config = dict(
    encoder_arch='shufflenet_v2',
    model='contrastive image-text model',
    dataset='made-up ball-and-stick molecule models',
    train_examples=195000,
    image_size=64,
    crop_scale_min=0.8,
    horizontal_flip=True,
    translate=0.12,
    rotation_deg=5,
    tokenizer='word',
    vocab_size=32,
    loss='softmax',
    embed_dim=384,
    encoder_norm='layernorm',
    encoder_activation='relu',
    encoder_depths=[2, 5, 5],
    encoder_kernel_size=5,
    encoder_stem='single',
    encoder_widths=[128, 256, 512],
    text_encoder_causal=False,
    text_encoder_width=192,
    text_encoder_layers=6,
    text_encoder_norm='layernorm',
    text_encoder_norm_position='pre',
    text_encoder_activation='gelu',
    text_encoder_mlp_ratio=3,
    text_encoder_head_dim=32,
    text_encoder_fused_qkv=False,
    text_encoder_bias='all',
    text_encoder_qk_norm=False,
    text_encoder_layer_scale_init=0.1,
    text_encoder_parallel_block=False,
    text_encoder_dropout=0.05,
    text_encoder_inner_norm=True,
    text_encoder_positions='rope',
    init='torch_default',
    residual_init='zero_last',
    optimizer='soap',
    beta2=0.99,
    lr=0.0027,
    beta1=0.95,
    shampoo_beta=0.99,
    eps=1e-08,
    precondition_frequency=32,
    max_precond_dim=1536,
    one_sided=False,
    adamw_lr_other_params=0.0012,
    grad_clip=0.5,
    steps=8400,
    batch_size=128,
    epochs=5.5,
    lr_schedule='cosine',
    final_lr_fraction=0.05,
    warmup_steps=420,
    weight_decay=0.08,
    adamw_weight_decay_other_params=0.05,
)
Rows from block 6 of the image encoder of a small contrastive image-text model, named by matrix and row number. Rows with one number belong to one channel. Each number is 500 + 50 x the weight over its row's rms, rounded and kept within 0 to 999. All counts start at 0. Numbers have three digits each.
After each channel's rows are labels from the 100 images, of 14976, where the channel reaches its highest value: "peak on" is the class under the peak. Only what is clearly more common there than usual is listed. The data: made-up ball-and-stick molecule models.
# p10: first pointwise conv (encoder.blocks.6.p1.0.weight, 128x128x1x1), inputs 64-95
# p20: second pointwise conv (encoder.blocks.6.p2.0.weight, 128x128x1x1, transposed), outputs 64-95

p10.40:467513524461511558460541523530527402497556396500587527557469496590463586505573523533490483489447
p20.40:508468479418608480493491497537517569488478456503511456474482538425467535629507487506535484353599
peak on: red ball

p10.117:510492506497460522461532494582531467521497421575495508433449437517580482556456515438573559517552
p20.117:496494489449408457612572433478527536518465578537476502518502506397518558524507520554503425423468
peak on: yellow ball

p10.25:492493372560561498467469471425477550410577521535453399454476496520491412504438459592477588451535
p20.25:532516501541549477588522547460580512500451531487500636504406490456503494531466528477474512476536
peak on: green ball

p10.111:475481594508424548453610420450461497503568519533489495480465515527468415531446432485555526647442
p20.111:531556545553497538466563514572501467482415492425504495549535493388572448494529451606545523520408
peak on: yellow ball; blue ball

p10.11:487543454542471497473429510522500525532565446440431520520595487455559481554522546527549470543510
p20.11:477476461516605508471467498571515486429467550439569477509495483435525502414557451514577473510532
peak on: white ball

p10.113:561532509578520503463530483432474432453491472531528484519424553488462475510476416461534407590475
p20.113:485530522480505509475527528585494578568547504501493584525511499419492539478444547488416505569479
peak on: purple ball

p10.74:493503482485470506488539546483440469439481529479445503513493524493450472473476456534458515431508
p20.74:495468489514502454529472511534534484492527462502498522584471747493501477487533525516518507499462
peak on: green ball

p10.13:536542419513569449462550484453497523463561479412533425553609507566497405516711468489472451521498
p20.13:510343609492465488436432504425510514510532523527485572520523479481525594536490581477504545518451
peak on: purple ball

p10.107:499493493446434454547500596488485448511549437505565443574536571451447427457548500520475426479546
p20.107:422467522628482502496497526545468583492525515499457536515528473497568517459555487537509520386498
peak on: grey ball

p10.20:564441530588397556481494457540533507479499508524427522511513492455443476531545521515433504535556
p20.20:511551449462538470473523422418504596457564527518495491439493574550586488456552537448513461475471
peak on: blue ball

p10.12:540505500572517488438507484491526494482593472448488469493442454520466495473522454439545565505483
p20.12:470516535512452492492503532508470392492534460581532468440601534518460486462515523456520537540470
peak on: yellow ball

p10.16:418501440496467554520571514515488545464579365461469514511513498447547553474497466506530502419503
p20.16:453494489471555426543474511592511467592506536495423356552427491491561500530572520452501475476454
peak on: yellow ball

p10.45:562531419501500482487413511483441507519547482498569472427492484472503429541478420490467425554444
p20.45:435518486511543503503389493398555498520529461514499481502545537492496542488452483550473496523481
peak on: blue ball

p10.96:502549449476438467510538518512452464582510489574523512576488455437497509437466533471509485528520
p20.96:512485539417507499510488496623512492471500520516499570515475465527495535466585401540583511541502
peak on: white ball

p10.87:490490527423510518524570508558517536505531486481510454462495539537451448552519474540519475452522
p20.87:475480489513448496544438508445514447420365441505557612505464505619493465436518537428550486514527
peak on: orange ball

p10.116:454453566492421517530368468495444548496519546487467490443588529523388486460442532537510548442503
p20.116:486577533453510515538544455522527569637490542516523494578455513453515458499624464488543582579528
peak on: grey ball

p10.90:547486523521532458538529497461518429496567448526442472508412596627453471510470525511454446517552
p20.90:511539488540668438467539500513474534444500529518484468534428491453489385539528436446489485498494
peak on: red ball

p10.95:538539411548478507487535417468530523480573446561521441517538516468402400470416554524458416513522
p20.95:520402514473575545497499481682529397424556405521501432484575578464497499510489452534625442518527
peak on: white ball

p10.30:467488516480542489409508503571483534523401521498614561439450440456450463541561517489500479455439
p20.30:551438581471515574443454511556552497513561532506566463490369578438537491510518536493523454586429
peak on: yellow ball

p10.77:615499470481495535446484590471449503473566508480527535552449484436446545482562505508566530524528
p20.77:484523543552519548547530512419505473503412530472481517504514492501589450541516461571462525478431
peak on: grey ball

p10.100:560417501465529445620433476451531540556560444437523525429496472391550469547498588510534460482500
p20.100:544402557458514515426470512540520506540431478439469502696440481526521459494484561532510526477545
peak on: grey ball; blue ball

p10.58:450511517496501483512467515472433531455488493516490519507505485436495464429534530499510517471518
p20.58:480483526525515478539505507497486543502502528534505432478540500511500488524515507541513528491333
peak on: blue ball

p10.41:525493490482582448493463586534497389504516469464592458511492531553398556475463549459484432477534
p20.41:467507496571461572430438525443481544542541446571520484472529490491449594583407499486487499565408
peak on: stick

p10.44:539479511566486477458338539467472567479365465508549511437474534369434437451462547533530562507534
p20.44:582466574550562476509561477576555463613574520521401525504543468576525513516516597529421533507534
peak on: grey ball

p10.51:478498473597463519483453540423445574521478534476460506492496472507495560478490484510482430611499
p20.51:525404467573453485393470535520483557423476469545482486568513487457563474447496438531441500428563
peak on: grey ball

p10.26:621473449509554511482452329500493558529533414521488438479437441514495469480443471449501492557519
p20.26:542437478371623443462505709502540457533520495479492523551544477492515519545567496477461488567477
peak on: red ball

p10.33:520488512456514458532539531480412538507467469484531567494480519513540473524522394518512494438616
p20.33:553544491406562498547482471431526508577533585535500482535458531480505549486618509438504442532541
peak on: green ball

p10.1:500475551520486461563473428507470554505555586497595458477543534497487462464438475519524473520439
p20.1:482509521534482425442508508533521444537486422425516606542593567478473440418628496487501591478540
peak on: yellow ball

p10.68:540499451432504506409414428453509505544514591460517458417481471467499473477396570538507450422518
p20.68:420482462526487461475452500474481477561412479585483378599520487478393577495432424445438473519426
peak on: blue ball

p10.102:518586453521496474520470474559512547503454511519488512558461456415571425382491403457479495488487
p20.102:388430429525560435453428515522489510493404527469471459415515514552469494578532405455518427534438
peak on: yellow ball

p10.36:552471501543541465522535506407469531532542446459622491547545540465462478471662470484485515537468
p20.36:502499393586547578482547476514584480480537470415428436450511468528511490577533489532418504545446
peak on: red ball

p10.119:493471478420469357556533546405494509508475519515493545375533538541579518529514471534518588443473
p20.119:484541473459531514523478494507566558568517523522478623541534456603412487433426459477495537535491
peak on: orange ball

p10.61:452521528534505569576601449562434526545505435533486470565525539595465494504456479475542425560495
p20.61:502552551486509527522493509474584490541556553503482423581541523440577488471435602495519460564533
peak on: green ball; blue ball

p10.27:524529514466482419495491546573445446593582539472429531484497567606531440536435558556595456499506
p20.27:562546514527499397597566495569520574522512502479470546456524493523492490513523460500493470429479
peak on: stick

p10.105:560576501502521503545492527536483358524429448487584474585461457488460536568481623577457460431539
p20.105:457620426463545424531448487486458586543560523547490487489522520482458596539396489425506543516555
peak on: purple ball; orange ball

p10.17:481578545452474401491472507530437541463500536478417481502495493472560473501588522465495504556467
p20.17:521459477565465519491494497437546489425488371459463528553646500500551493521509419557439521435505
peak on: grey ball

p10.84:471507431527443447475563492565536396476589467466503487564519446513465493578552482517542482522434
p20.84:530542513630467500544577497432521452551561571538524496568520476434466548528466490452483531500492
peak on: yellow ball

p10.57:500505509556502588461497493485446570430538481387520514504520452503611556562530546454505448520423
p20.57:509454533532529466379501487438559600532526496413531478473472549490502495548483504494595432447434
peak on: white ball

p10.103:426420510592506530405423483506500527421565503513456581464620480385487510512607508507501448590473
p20.103:489541505512493490526392487493597510450547479456432473447622526434503443535488558467483441433441
peak on: grey ball; purple ball

p10.47:532469504490578504531434503461436484477563501424547486487561450465528481508639440544503463568520
p20.47:527504518501539421460509466568505360592523500465547530550398573494446517447524467452579555419552
peak on: white ball

p10.23:426499515502476514452457445463521540493484552491495511502542437478433564433530486481504422449545
p20.23:434472529556463489495497512511483532548542512476549518570503530489506553571480555565503533499589
peak on: white ball

p10.127:765482488468505527483491408489482465506514526527490443559474460514532489498486499533436476484525
p20.127:523498510553582464455466301470541487467562433494479517544531536456491490501462525449548520550495
peak on: blue ball

p10.35:390518535490478490420622457430515420509529565519443505497545547485438497443469496394483593444484
p20.35:440517533475434488493414502550472541570394553476545535568463507508441501473522461477468490560423
peak on: stick

p10.124:491464488515470504586489412494459460497441577484375540455516451495501442502624546435482437445533
p20.124:536497478595471476532536500495513514465581507515494421457517502457553567555576447621505512563478
peak on: yellow ball; red ball

p10.76:473554486607525478511432514490463498427464494455468497454568456442561489493553462500459510525392
p20.76:488523459443457499572547483439515435455491501565549475558517657442524515537488494509512443482510
peak on: blue ball

p10.98:592500505464528498499505475513576486451476538570603459507417503451544552419467494510479526430531
p20.98:462498463557509461554521487537475402374410538584528473548449516532460498540496398568533558526589
peak on: red ball

p10.121:430470552525540516531400460522498501547593508495530440538533517517456576529589513501425471515544
p20.121:533438515479489528498470490565529535456563555461511472450493489509508565579483532536427524429373
peak on: yellow ball

p10.46:503559489452490506553480467508405475522490471527473504500566515468497535495439535546526503511518
p20.46:495459491554574420526580468541488555487498436521490448491500488449503511494458525484586424455461
peak on: red ball; green ball

p10.39:486468497481469444434506437529437482573428446476510468568469477399506518434471503531568452557513
p20.39:493498496522495462521521524535513643517441517443471531454481438444502475586482520604390498512510
peak on: yellow ball

p10.2:667472442526483483478547488488469488447433495441584432479493495449560481524563534601482477465565
p20.2:481422402440481448529543466487502509481494487533462464493521472412386544513608545448548518536434
peak on: red ball

p10.67:479460559567513412520431475438486532551453545515533551431492588415552354430461476498493502506617
p20.67:495526484510420435507536532560507444539466462442542531511382534486484457398511639460464547514581
peak on: white ball

p10.126:518469512462491495524392558455436531521492547485539426526490519523580445472560473561507485514488
p20.126:541567507419515559522550508459516476565550490579519572471442458487421503463485568461518526576424
peak on: yellow ball

p10.106:568488477451477573532491490481507545453623481462522486532483515571590534533477441503612533460425
p20.106:495527531553606563555463473429562469576419482402521480464457462568474502489563422560507422543478
peak on: yellow ball

p10.118:500469506516533479425475523663513515557566539458496486547475510524501466517411580500531516438496
p20.118:543524446578498493545461493404509551547562470450460498570509525478543481590540488565440489527415
peak on: yellow ball

p10.115:525520459498465510460526493457511476436506507541495481641585451426502433484651567520413487507545
p20.115:510568448553494482464460535548514513522510456480577428489513424455539447488494434584513518438556
peak on: purple ball; red ball

p10.28:523582517515435506462497499524471457527515499504465484502555513586555579458451563428427498433509
p20.28:520609454511501502536565498482462512472522490454490494475419467482470515483576488509483530522435
peak on: yellow ball

p10.120:551477485442487503526482518406586549498489643461535459495409582521560531515511454480510549481549
p20.120:455468487494495521565474528536497590467570528461544499636471557531491523495517548484476546524460
peak on: red ball; purple ball

p10.62:603505435480490509513545463453453468516528562486471553536455450521526492478505535498483469530527
p20.62:517522474450513461519496420453514593549525446533436477437553456459522472412478510504527564436483
peak on: blue ball

p10.55:467443572532406554431535515585436502553528536539535548531474497549403506510488467505556642508437
p20.55:527546451497545513540517488409447562616482555474508496491467488531457507509569518465513505610453
peak on: green ball

p10.114:546441519467466650420375514549485410473455549507513526423444547509528616499447511512484457467472
p20.114:421472457543590457575442486410395486571454545418540468478461553479546546474545526456509474571507
peak on: white ball

p10.48:443509488504486449522655492459438460457504479526430488562540450603416516458530496526430552469552
p20.48:533484444480543574501487517487486513487508535436552521525449477576484557448471483504457554483489
peak on: green ball

p10.22:537498531463469454676533483404508601510498506497522553563647526549536511494658532460516464541456
p20.22:521404437529579512464460485473489472602520446607421556430508527480520587463480415518405414480433
peak on: red ball

p10.29:449482577592480444512479455535532483517505511511518421532494481573605558446557518464545562518504
p20.29:489512482512464332545458492546500490461541443489472383504444481569554485484568500474537525532577
peak on: yellow ball

p10.64:496520547501509540525438465513477559558510521437459518493465447588492519468437437450475446555444
p20.64:494571487521491442465501447532470577527480549448514539350488512416451484440503505507571528489512
peak on: green ball

p10.34:508545508426515555556523523495457592498492436473504404435535480375456484417530490538536441507498
p20.34:528576470461462538658502489455461499351519516534484439479459512628558437476476502404541562524500
peak on: orange ball

p10.4:491542439572445507504490494470508532503503500525527467462474593453511463475485504567437503505577
p20.4:567557508522579533570454494459476511437470531469500529439487515434495490456474519472457485407490
peak on: grey ball

p10.24:568534451597501496505483546412563469399496580493549469493451549423507420510423495470504405464598
p20.24:417569507468483481555494478491494542495499479491502482542482488483509496514521535469508617487500
peak on: red ball

p10.14:446502447531516461445436515520476473477553513428511481503524535493469572505510455520492560456508
p20.14:535437472564377574481464493668485612602445486568506513467537476559505496530479592505457441538537
peak on: stick

p10.112:485521471493450510547430436523450593469461536499521486456485538498604546538590511533587405470528
p20.112:519462567334570550487579558451452499453476482513534534505537500514548528443503484389494515546513
peak on: white ball

p10.49:453423550526540565424432488517418472424445602533505482458430600476498461486489457524504513479639
p20.49:485477470434518424489517597458503504545473430497545529443422473492529548475540593551535481447489
peak on: green ball

p10.31:509456462516558461501484550461499496497475438528483458502666519558476518531599481598509482577556
p20.31:523436534516473421593548512568524554524660479501480552593558524424487420545480465607488512594544
peak on: green ball; red ball

p10.101:421592514506430447491363460551518576455452510443424502475439504589522423444459545473490502570535
p20.101:415534509484527473588541492524574474401471449514527409455490512465485460465486410514575457530427
peak on: stick